A small class-conditioned spectrogram diffusion model, trained from scratch: batches of 128.
Rows from block 4 of a small class-conditioned spectrogram diffusion model, named by matrix and row number. Rows with one number belong to one neuron. Each number is 128 + 32 x the weight over its row's rms, rounded and kept within 0 to 255. All counts start at 0. Numbers have three digits each. After the name is the row's rms in percent of the matrix's.
After each neuron's rows are labels from the 100 clips, of 14976 (inputs lightly noised), where the neuron reaches its highest value: "top examples" is what is common among them; "lies over" is the class under the peak. Only what is clearly more common there than usual is listed. The data: two synthetic voices taking turns or overlapping, over music, noise or silence.
# fc1: MLP up (model.blocks.4.mlp.fc1.weight, 640x160), inputs 0-79
# fc2: MLP down (model.blocks.4.mlp.fc2.weight, 160x640, transposed), outputs 0-79

fc1.19 085:128132171118191096103121193167080173112136134122142152106103138200140164117089132084088142119136133193145119144155100125141116115109136210148166094113106143117149159117153116099108144142097124155081161143167122172073116149125150131131175170
fc2.19 102:154055154122157144136133156112161199134098159188099128136061098187123119130119128123108139132113075068175147096143190150099109112179100207125099125094149137153110128162177093121143154066115144137153124097119098163118078112135161135106073179
top examples: mains hum
lies over: child-like voice

fc1.145 083:155158154177206126154112153099186125134091115144124089082163132146181150145154099109143131119151137166108036146142173136105158116130124137127116103086151111133154139077118103166101158095145115093123150067170122130121177154157159138102082085
fc2.145 085:100194156174121192138128098122127127116190168120142161117176142108169132153123144081079134112172074121137067148151090137046097084129119135087132087152162165094136136129118140088098130138182140115132105086161094102141155142126088157056117120
top examples: high voice; first voice: high voice
lies over: high voice

fc1.351 088:117142121125144104144140130154106158053117219070124140042190121137124095089103111091083093157079122129174150085203136142131083127180091136145146106083126121157070151115150111130044133065128103097092150137141160108117124137117111126123123123
fc2.351 103:184123147152120087123138115132195157163109055223129132186183128125128151055129166109080156108149160120106149071156118137126131161118115130166100089087156100129067139157148113166164156155143127166143149169136091049103163135152099091122147140
top examples: background: everyday noise; second voice: none
lies over: no speech

fc1.193 092:113140114119145116144112160145130113042117170156106144122154138174115176210080180124122185134064168052115150108241127121134151130129101090118118180099141089211128186168122112129124134143112124080130123126133137074095153145156166105084147158
fc2.193 121:166115115150185110122169131117138114193118087112114130128150086164121097158135064114128113142162099214159140079212128185137125144156069096170122155137153144143152135199098129149089143091059134118152131115100204098070075118135173084120077159
top examples: first voice: child-like voice
lies over: child-like voice

fc1.271 078:148145112141218153161190148114123137053137123080072150157107054114109137121158112161154059155178171121126062103119110126137110104118122094138127089115154101162041108131149075119109093132177150135110128153136129153104152113159101121146106136
fc2.271 093:135083086121147158111104141170105102174103137135153084132090138142156093139097159185139155087091106136090101162060118107152161144105200085143130113097131072190098166156104127145148148135096097160143160162114197132123180148152177090175171095
top examples: first voice: child-like voice
lies over: child-like voice

fc1.414 133:089089127153168129108123190155145125144188181144132122150125146186093211148113167127115152140189164186168104155149093174122116146147133203130137099112132094144111131103156130080142132136061104121098171117157159154103194173158161168130140166
fc2.414 133:162181163047150115150101126137124194120085139116124146126092094160084206130141157133130134100192057147149095146133155126114120066164103117138125151081156105128146119191123121148127101126153151104080080111097116107109113120124133118111144114
top examples: music
lies over: no speech

fc1.179 101:117156179148165146145162164133154154174132150182088137141123126135136155169113130083101164137109102136166119156139148167082088128194153143076080086141179135125090074111157151083099118137116112074143155093143153134114144088188161136092122112
fc2.179 082:110174187250135192145145117118154144108086097127138153105119157097050131139131149139091142123145155143102085111152051162105109114148091149177129120161133170143144105135109147061147156119147099168134140081157105140117159062167156182130089109
top examples: first voice: high voice
lies over: high voice

fc1.124 109:073176204096181170144141146138079135150125138148155154166149125186222145157128159158154134137146109154160165145155129161128067066127108114124088089102066119127093138091120167118133085172109085094108182101173164154139103176140136052135080120
fc2.124 100:168255070118105135115133131059069090131148119128078105115104144106076122129145131167139110168115142117145158165093123118038168180060112173142101146135173167126166129109139137115184121179130144139117107135096152108136121183162142117103153136
top examples: deep voice; first voice: deep voice
lies over: deep voice

fc1.355 104:125110146109179124110170113114118087162191214145159129145167116159154150188164126168066139192113135139070124106146141159135149141171127174103156143050161177134163168121077160119135107200130129104091156083108145078111115146153079078121115121
fc2.355 105:152129136164143135150098122175112082102150085141198162108118137128170112145101132124094118085151135167189140131102120109175115096129150116151071159088082054149141163139143172134101074095076110052102126085120170067112164141120075067117183161
top examples: first voice: high voice
lies over: high voice

fc1.462 111:132117249174165146145147158134145157131107153151168097157151154178126151158152134182149118169164153135139104143145106147072115075149123160079099103084112161181090121118191173131158141138064117147129157111109161094140121099145158104161121132
fc2.462 103:204186094093126054119108107121076145126177140114096117135151149105103109139132114166168154147138153128158069156103088107086126200131114084151080116133101129146132101128186126149144170114122169137146147145116086051106105174166111156077127126
top examples: child-like voice; first voice: child-like voice
lies over: child-like voice

fc1.398 082:119110097058154119123189154065105120161172173129094176157147129156185108117149131072188152176135138162153057151131152153154161125139137101079143070123206099128190146135148101114097069150069158100146160128142114105112124161172153094095109110
fc2.398 089:136096064099106110183122163166131124151203129111052085153128123136144099141120133088135174119149120093094058130131161176059090208159163155096099134127157106154176130116177143080126129094198059118112075134105098124158200159148196128119086106
top examples: child-like voice; first voice: child-like voice; background: none
lies over: child-like voice

fc1.174 098:112155090090157080110116140120129136142136183181102098143141142162173177153148110120153150117132139142112182168141148151137159111189201150137170153070107122156105130121129135123117182097120130136124148088166181139163106170121172136174097090
fc2.174 096:140104073152130182104146141186149083114110146160253129180125129133187170127119145151150143082126140116119106095175123122145097186134110114065082181148143168111100133111112130099134178113122091150163120132157119141095082113190103100092101096
top examples: high voice; first voice: high voice
lies over: high voice

fc1.87 082:121155139085146137109123100082232131103087153171144208138115110152166172118176122147113142122154156156158195183178160151152169139160100123110100065137130112075098121088082153109126143066072119133113164150119106139093144068129122105087104100
fc2.87 095:099097134160101172098094148091024176130066133113130134119118120137164104141088110150131139117156098115119187114138114140175062130166122112090153161122135102122123122105183089126090151120101098180140104107102134164116123145150119140124125190
top examples: first voice: low voice
lies over: low voice; deep voice

fc1.418 082:120150110134146124097106129127086192091135161085099135131137197133134098197159072131055191103150099102135182171086134201131089169109152168083150087141133098145133152137139149120125136150115121140078141167142147121162092141170157143118126140
fc2.418 094:128112138152122172115161155105139167141099125172152160122136063121166163167095154127081084162076155149121121169082099056159119137140210145148088079142160132090133109204115134135121144115112146118074132150154103116151154112151149103108173112
top examples: background: everyday noise
lies over: no speech

fc1.86 086:100122069121113076095136157181112087118125113128146122156124151127171137168144139097204153152133134159151113110161049147086160140163160111131086140139074138066106092110178146120154162123152059128129147109162146174108163118099119104124121112
fc2.86 086:157129156089167153147120131139166119111164123134039189114134135132196150138126121123097129106134119144135100087115185153165179182132097160100152136157040133123175116157094112107166161147116136102108122121118108133135101160076113184140130117
top examples: engine
lies over: no speech

fc1.630 074:187184153116146103164169144143079118148113142145085082128122188119140158095151098142114130149125170145098043154151177137137078151102165151085146117111156068094160113104136105131116097072061096096136129102173104125117142171140190214079084139
fc2.630 088:089092176121159202151100140087201112118146162137161196120146135158141113132130145158104168104178127142123096167143081115125164059085121150080187148206220103144172153129145146106192139139122153116106110108134103150160116073116102148083095130
top examples: child-like voice; first voice: child-like voice
lies over: child-like voice

fc1.499 103:054053145135158084086140089137126121116150139198144142142158117152112144154135143131117127163158118110147124105198111152102142190198122152148057117094025125093096139095178197120163125153073132132065143138132142143095138188134151115143107119
fc2.499 108:167198157053122066090100151173122146168135152101159138140162122126107120108113103079118163141168057108135165125073057096160152165106114146138118169136125160142146101138205146123125106118151017160106101113076119079086141071147167166123114136
top examples: thin (high-pass)
lies over: child-like voice

fc1.478 098:123166145144140124127194119151157148186160041085136190145199117129134155127154237134194139089174167144143164155143126143129162119131139167070132115111120111171099171102109126094111155108117101065098156123095152142126176152195174108125143166
fc2.478 090:121153153129166155081083128144183143083147229171161107113218114094181124120132077153171122142121114119139159134149127123146099134161135169073123144138164175130096157106074148110128143145164110090119110172160136147152098118197170109203114179
top examples: high voice; first voice: high voice
lies over: high voice

fc1.65 109:128134138107120168121156169084131131117138126235158090034164103157101173153134087120132133124201165095206130130090124166140114136141098121120150141123148171119088115114102110139128117047162157129131133151198136118170113116125157130139144130
fc2.65 109:128131182077102118155119111102133130143101124082175182199108165154146115165158127112142109150065115176045124143093103126148118148120061167098184136154075110143086140141191085155106122186125074161108156136044122127184144149154116086169109154
top examples: first voice: high voice
lies over: high voice

fc1.312 162:129124162181154114148168145122067151125149163164156062114129132133136114153097120106123107133136101100113138131119117134088086153116083113081054091089028082126069103094156172134126119116094097088065149110078148135093159128107120115106113101
fc2.312 107:067080121075124090133130118115121124131139136126091123116120123121088143121131123101120133123135116132128046131112070128124143133109135124114149130121127110131128123128134146126098136117135095146109130111093137146129146100135137138094125142
top examples: music
lies over: no speech

fc1.292 071:149173165153155114146139136135094114107155103163051094160125137177109144140121130136153102202174174140130106120143176123111162134100147101076124127093152142114075134144146097134089092154132117134087144116116190174138149127141122153075098162
fc2.292 094:142075120113122174104156158146200104111111124168206144081102113147130108109147122175139169108080098095131132159077094110121121109100131104162179135134139106110152108153086102184137138168072117162156116176101159098129212129104101153169198108
top examples: first voice: high voice
lies over: high voice

fc1.15 072:126116148119172129101124087184078161099156127096102041091144129134136122096179119120135202149094118102122145153171161113133123080142150121149073098082144113147111105123136097089063189129090121095097157130209128111111110105157110155148131120
fc2.15 092:145069166139140136143142123097168170153131160181151197190135140102113117106096116130134097125175147193142142138152120146159164168121089115116154130146145119195150099161098116201164063149067132149111121130142083104128164140105127165139094085
top examples: child-like voice; first voice: child-like voice; thin (high-pass)
lies over: child-like voice

fc1.300 092:048132148147167068074115098114132149160108159188139079181151136141140153158127134109154104143186135151176141136137125185222144103200157165127108130110149153107127120125133207133154144089070137157117146124103115100146121149110118138139085126
fc2.300 101:000158084118099174139096154068114071139226140172086132141111149141112107102101133148130074132146164131175131156165102137229122164124114107152141085115148127148126158127160115116096109143110189184137116167074077145155148132182102101134128103
top examples: low voice; first voice: low voice
lies over: low voice

fc1.120 108:121153157113157164091192181135130095159173167194138102165087103159098136166142190101143118131165170100128127179149110123115109114125148086103094134141084094111062137067154118106080176126133048086140139117085146131123092111088137116078108131
fc2.120 100:199096162153160154076160159146145130108145118110186168121111117097104109161104110126146152112085138148131028132128169163132156136136139101057150130184112085131124107107137100101084104139108127134106100116160137141122134145093150131139172161
top examples: first voice: low voice
lies over: low voice

fc1.584 150:097156134111144094079140142154057119142141146115184131134133147183124155149145142023155124144127099115151145146136099166110084130121136096068123103127168093134106163099137139106066116121108117121107165094184147130071139139099175174110131108
fc2.584 133:122087171173144100100136111030147134120179129141184106125140135160026146115100119032150149127117175100129135128121165129151042116095147128126121121143113144125125143132115140146146136125147115106144144118111143094104097144107121158125127139
top examples: deep voice; first voice: deep voice
lies over: deep voice

fc1.253 145:066113141115122029072158136115141153117143135120156108118093180149131155088178106123115115157172197109115152096139123146194125190206186127115078160105130162146152145131159169104132100088095111152118179093112192146152151099152145156196156194
fc2.253 130:069114155190187129032091192120068161111128132125106133141083125141134126124136152118129108153114173156139125108128171118141122118097139150109114163102107102155165164131101146150197183192149099130128134108103055115142120149154135199196111175
top examples: low voice; background: none; first voice: low voice
lies over: low voice

fc1.621 077:121073148109181148101106121163106184184137110171115185116098157111119129151155136179122117160132108115068070130197177190158102124146155045105095126086111153142141079109145104134092104122123123148086165121191142119169081178126070173187103074
fc2.621 081:151162157167191104158146092142188152123110164102148160133129085110138152151106071166075129119117099094189141140104091136145111093124110089128170066130132080141060086148101129133120114148116137114134153162131140119124142115070115218140143106
top examples: first voice: high voice
lies over: high voice

fc1.252 130:170170149181185112080094135093102118122167158138125153162101143167132138146134135136153129156136121121164133186125134171139112158170195082099128117115162155095070135116159165086152110078112103074129148133103132132097193146090107159150175120
fc2.252 109:084097109160135137115160082133114137116135120149158126124072155106129147128161143149103135122126150183150096182175072130113126139164170099139079113094104121107078185121098156108112157155112154181189148193097121109161139154146110151138106130
top examples: high voice; background: none; first voice: high voice
lies over: high voice

fc1.263 100:112124073192120080121123132135153126135124140129123129158138103111099131164116122080122125123141147134111156120115144163162119161124109133110110086116103104108082108067138120119112143028090113123153149111174132094096164168094155177133133068
fc2.263 085:083133105056119125200091114204165083116139112089084146125157116129130141123162142146103127110114175154116114174149087122129084070164131147128167099121171075093204175144108136138109128125122098091112104115119151169111152153095113092116072143
top examples: deep voice; first voice: deep voice
lies over: deep voice; low voice

fc1.537 102:083089105136129124070065111123133071209070119145184172145182165115112114135121166147192131096147103123157058122115130103158107145139159158130111122102103110124087151103203157086147124174114095122101163183146163134025170182126134097109114114
fc2.537 100:090098183139166172099109116188051123089115142143144077129156119120086161132161118136127151163162109132143115101110118178170141089123146185067074147091084138155102085126126156105131161109146136078160162160120101121059108081084159159104127156
top examples: child-like voice; first voice: child-like voice
lies over: child-like voice

fc1.373 104:059096091102139102131110097150137085197147146147205123129187163149129171178156137131181197155153163138159171126122105132121090157173139137093094069109103118153144146097172167112196102152081115160131165132157166126118102130157147068078060149
fc2.373 084:168182136142117154156094134183120090066186142129102209119141117158127108153147115092150150152108147149133125117077095156017187169118153157121113125118129137114158134141174145167135174098171128191155125121140130145111088110094137114156131179
top examples: deep voice; first voice: deep voice; thin (high-pass)
lies over: deep voice

fc1.311 109:084130157156132104102102093141077135117133168132127104123113099148145137138141121117107071131118107096166087170148141130144167149133141081107139111097071217121059117109094153059143123111083126061110142161090122166111175130094142147117170078
fc2.311 097:175110187120154132127153198128143132101160147119081129150171141133160112118109128111132107152102142135122100117106109146156160101142136108122110152149159122125137144124234099115181074127111067117131105126118104114111116127141131205210120145
top examples: first voice: child-like voice
lies over: child-like voice

fc1.366 077:164118189166142142086164159131163132128105157163087117148138140104121109151121157190141136148140132184150109139150211193111065146128152132056113127146111174098137130113140149111091153175135142142130158119091146125104144171185169211129118113
fc2.366 081:118102120135126105113160146146124078106075099148116174148107143115116147121145085180122120163123103159112129149113098092163223131124116153089123143134115095156141150172078147126133167152109202104137108146152129181140159055142079105141105117
top examples: first voice: child-like voice
lies over: child-like voice

fc1.329 098:142127202150180130151183176147134137151112160181105060128163157105131179167136099105163142132119126206145101104149120143119116121144145185080150123127075164147119192071079142128112108118161085165134149130184165148106149127111168172110127125
fc2.329 096:227156113094167163111182128097118140156140107163108227127109109162117129131150120136133126162112164185172138131092133177098143138099124093115123127142061160090159090058126120106120212120140098135143111133172114080120128168206105196128120067
top examples: music; first voice: child-like voice
lies over: child-like voice

fc1.198 115:057188241148137102089159166134140095128079154156156162113094157185172115156131118153152124183145174097189076161148117135139157170184134152066106141115099106137109163127133143119135137135086097120094156103165185103086097141099159137091100102
fc2.198 115:058159107151086154180124157069146090130213146129123118089143141113155026149149116091130074181074145119119120143108117111108064134101165131187149130113111144149095132059141147088121117134130150182154101108169124192174138114177110167140155123
top examples: first voice: child-like voice
lies over: child-like voice; high voice

fc1.288 092:135153144086118087066077103104058047105133105131078098121129091096112121141138117138111108131142165133135094116132107130125227213191157168096131119082122091125141146118129149097093175083083112060089184099160179117125131132139087058110121111
fc2.288 109:121040099153160255171086167154195167100137111105088128116109134155071089133112125065128124137152140128116062107127149123237012078209102102097119145133067109146135103133123112142128137105122119166140139091174096140108105127111135171130137127
top examples: music; thin (high-pass)
lies over: no speech

fc1.513 128:122124148195131173105095164140089199115061106080212162130088160106152165154191098136147125120148160092153130092136134138149170105083135133102109134108113131159068123110247129076140120113099115137182130144130111085145166149108171189134139099
fc2.513 089:145150164110163131172116072142096031141166115121131111098157144168160189137190145106108105135123179135161073179115082149123101130144144119160142119146107103124177148125070125135130120139102134080109128089098114188126194120144115108159147186
top examples: background: none
lies over: child-like voice

fc1.536 085:113095175133141116136127128154134137149150138132101178111130095152088126150115125129121154117114113114154133140140179109105143090142161128123141166099136145140161142121147138108101105136142106085124167121128138115123138153096134080132096122
fc2.536 091:129101122089128128115111107107109145141142101131143159142127137133149147128137147119119113125153111095140119128122155126119173151140111115120107124129119124114153123126061138143124159096135119142127049110090122129107196082152129147130153111
top examples: background: everyday noise; clock ticking
lies over: no speech

fc1.409 090:145118136142118090077121146171074142151139112114112137119151168130123133124134178100180118132170094139130157111127148128160080161137157113107051104095145135081113108096107114112129106130152082134130157076167095137120137089111147151138084188
fc2.409 087:146075149110104105161083126115200140129152108089085030150134108120044125133155131142149131149135138169132064146137105112121126113156127116090097107093165176130146128124076133147156145137112151111104113159155084102167098164100125171124135158
top examples: deep voice; first voice: deep voice
lies over: deep voice

fc1.134 155:100146168153158114124114132170079127128174173153114097120127106177131134129130115130099109155119191135146126173148097158089151145146105088078114075098072207160124144093110206086162157138046136089066163110153173161096151119110166095120111127
fc2.134 147:188084148117132105096135122159163114145128166125151080154178169170156130139141124093132187104164108141141153136105169117184143097100108066114090120115123062128114108139113185123091092097098114139113125122103105149118115122100160177117135136
top examples: thin (high-pass)
lies over: child-like voice

fc1.77 090:125136109102159094096160157107117167189155150100108141117122189089132182156197140132033082168125168109058112135070134161143140122193157118110164129099115144110170226117108156142140114150131140093068159139084159113179121157199142090152171146
fc2.77 092:106099099140164116157138162153108153080109109198167138106113107096132099154048135111049141107119101152188189120080127106163125116139169082172127104121153100121140200097129164153071108096134140132090120104129182106184113106196132055147033158
top examples: first voice: high voice
lies over: high voice

fc1.558 126:146114135140130096117152169122125130114185143139198138130115143176139143152140127078127141142132096096132118161115138149124030108118135117050109097132166101117093116102140125113080101124108076138094150085161106059079138089078156208109127134
fc2.558 100:082167084104071066136115174211136119113089129098107199116167147081123139152135103219120145131112091121141124161123067132108134120133117112210131124137157089129148140135127122109087119131139117142121136160084118139124164141122176100099093110
top examples: deep voice; first voice: deep voice
lies over: deep voice; low voice

fc1.107 085:119163118115194127093095130099089127142133109173120131139077131137105121155165120151151132149128131174214128161166118056137110144147048170139137137111129077139109164063138163128140105202133125107071148142117144137214138176052107130122131148
fc2.107 102:101108114191170139132169140161152132079127159117159124132061126104121120126103156129132086120125125146078145146137168190112155106151093123214094109161089124142100121074110135204070113037157161099132141148145129068175073093061136122174095156
top examples: high voice
lies over: high voice

fc1.85 073:169147147121129105068074124150086174127059139120143078126139098113137122117127147155149050134156105099124089152130130113231161211121147115113141086097112108129127136079157140142103169094083096124157127134130148145114148108075127146141096108
fc2.85 088:033114128095130090214076159175136099124186102128148138131144124141137124121099133189158127130145154084145134105141145110242074031180113159120134138129181180135126099126154157169136107128079093084099065124113095149114123150165148122095127118
top examples: reverberation
lies over: high voice

fc1.408 073:120157121117090102092148134088086111211098135113042193186147093136098152129122164121158087132141172126162123150095116151150108084117128098110149097138182171113172075143169141089094120106100161101138188113142096131109158186041161126139145115
fc2.408 091:167030114143124190167131124153204090129115130099157117151127122111097100129159141127094109118138108071116139122164195135120154148151129184128172126131167135158110167115099183123076145075167130109116075106134167149132081081192119126157144143
top examples: music
lies over: no speech

fc1.324 087:142140133123159074083130117177160127111041147116130164103163100136068152137132116129151102135170110121112109118153092131097140110159121161115133112095127084104132057102123130134110089134114134136099187115190178165135097115153147142118129107
fc2.324 088:057144113103142161169084147190128112144129133115099147107139146120035173143126086141090146101117097135124169134160115125114128109099134128128154137119149105143138169129106112112072121149136135160115114120170096197143084140112140227143153083
top examples: music; second voice: none
lies over: no speech

fc1.394 090:195132181198144129139164177205124132162190182137138114141126129146101134154151121083104143140169162159137082163111134122088096106124126133093087088106111134137134071117160129094085142131068106104085153083143128142112126157097160067102131105
fc2.394 095:151197162065143088170130135160083108126129142119073117138165116127112141144131162168136103130126081085118139125130109116118182136091127091159142119130145116177150157102141167201097141142116130119110108135128146134146137139102136172129112112
top examples: background: none
lies over: low voice

fc1.212 118:088134140119131136139130180169077132149206163136166150125122149173166114144143149067153150131138124094158165145153124143099101087138173098121100105124176098150095128114136142103108081117096043088070161083128112113120118189099134118085085123
fc2.212 115:126110066142150111091142126051140145112085138144255102126113104135089123140135143159129130137130167130160127141104124130151114133116096138053172143149138105141120140113186138146168091074143148139136118153128130255132152156205156135098108130
top examples: mains hum
lies over: no speech

fc1.405 078:155219110187126129134140175128069135173133161142173053078183094113161127136120120173158139134132209155144138157133124137117165140165144088114156127098146118118173086091166109123139117122148094103120135120127109193138158114125130198103130142
fc2.405 081:176125124101158173126136127123190116136118096118062152111113120126091119116134117141127087122160140117135126108141221107047080164129154143105142141106169154172109125111201162138131137089135148113081163077138152116110114106138106105140066123
top examples: first voice: child-like voice
lies over: child-like voice

fc1.399 066:131121131122173123088144144148108132132191165159128134168142082115159165146153160139149122116184104098121064146159148105114139159154074169119146136084114128139119048070143135098193179104161146163133098157105072111126134151133085123160125088
fc2.399 097:159128190186098088111097094137127105183108132116106122132128135168118113117102148174157083144146112125148090142083103163123153089157173090103117174125164134124139152097091088136150102123074124151165123170103128148116068148083119108077155105
top examples: first voice: high voice
lies over: high voice; child-like voice

fc1.389 069:120153132181171130129101138167094145105090167151144056081157172130127150104129122154107156118146135104114190163115156150144141111142205162123097079125139105078130091071140154097127145117107091128109149072124153091116118134195125130103127137
fc2.389 085:166096120156131134211135120145140148121130110141146184108122142104100129158103131149139103152115078144114218120131116150181113139117115148083138136114171144090140139095101133124113075129118146160165138109182112197161071167125115071076106131
top examples: child-like voice; first voice: child-like voice; background: none
lies over: child-like voice

fc1.431 086:125149179125158165156124164182133099136141128164097141178093166147086178207186189128087147116154179149131159134093150141119115126073143088104122117130144143150032046080119078122070123099106092091133165078078142081143151121168057075141177116
fc2.431 089:150079138076150111114159164112040081164125115088136085130110116154125102157058092154072099144126124084149118115106063155120076175133169108143074167132128112146088116102084103144127141125069122075091128127129088132146097051186076129142146169
top examples: music; first voice: child-like voice
lies over: child-like voice

fc1.328 075:114164067105150157124124186139106120125102169181132156051132180151148192119063195125199177107101149115046130156127137103140083113140123162141104092080097163139121130114110149082153143127129107107131158113168105095154146122133142166120085139
fc2.328 095:156126045135115145112147162125139117167132087093106134182148093160131086102171091113163075133145114143184140166129110162136122124133127196187152113083103127093108090115094143051076117089082108128159123114115169102143091141135140173180130161
top examples: high voice; first voice: high voice
lies over: high voice

fc1.201 102:069124089192125187151138131141078156117132151165139098132147134073123103145091164098133085127124149122134119142191217150158107165110103087125148101103054106128087105092096166096172124067129066073109159130087153195124121172137135092146051065
fc2.201 103:118138144179151157114102182201120121118064123121125130106145136081174185160143135169112095149136144108144138110131094144170148088139125134155135161120159164107135144105139116144161082132123176151165120107123131241141123099115153099137174102
top examples: muffled (low-pass)
lies over: deep voice; high voice

fc1.433 113:095101084140156071089107165162141183145127139138118070176120139158178181129125120159116161155139108151158123167100181134152170195167194140132077108060200146149166156146119117081112133084077112105091152092148127167150148162136154118171091097
fc2.433 096:179163124042124164078116106150154124116119117097151061175115130101110151127152106113164176143097123139126138134169153124154114178124128139021102130122161125094121129087114110095122231065088128099152115115129090089151126136158132119106148087
top examples: low voice; first voice: low voice
lies over: low voice

fc1.520 106:191106081227197118136178160176083144176142154170120166135132136114115143152127129143143133160159155152161098135159177140131044152094138106081087116085087169111107109104203132115111160156116094135087156095128123124129205108146146139176130082
fc2.520 097:055193160033124048160154112221152127141144137108069104142138110117131140131135137065120124127123089106102052111111201113139215179128126115150122142168200074122149112132166122108112133104144070072115128152111124091116149116090136144117129125
top examples: child-like voice; first voice: child-like voice; background: everyday noise
lies over: child-like voice; two voices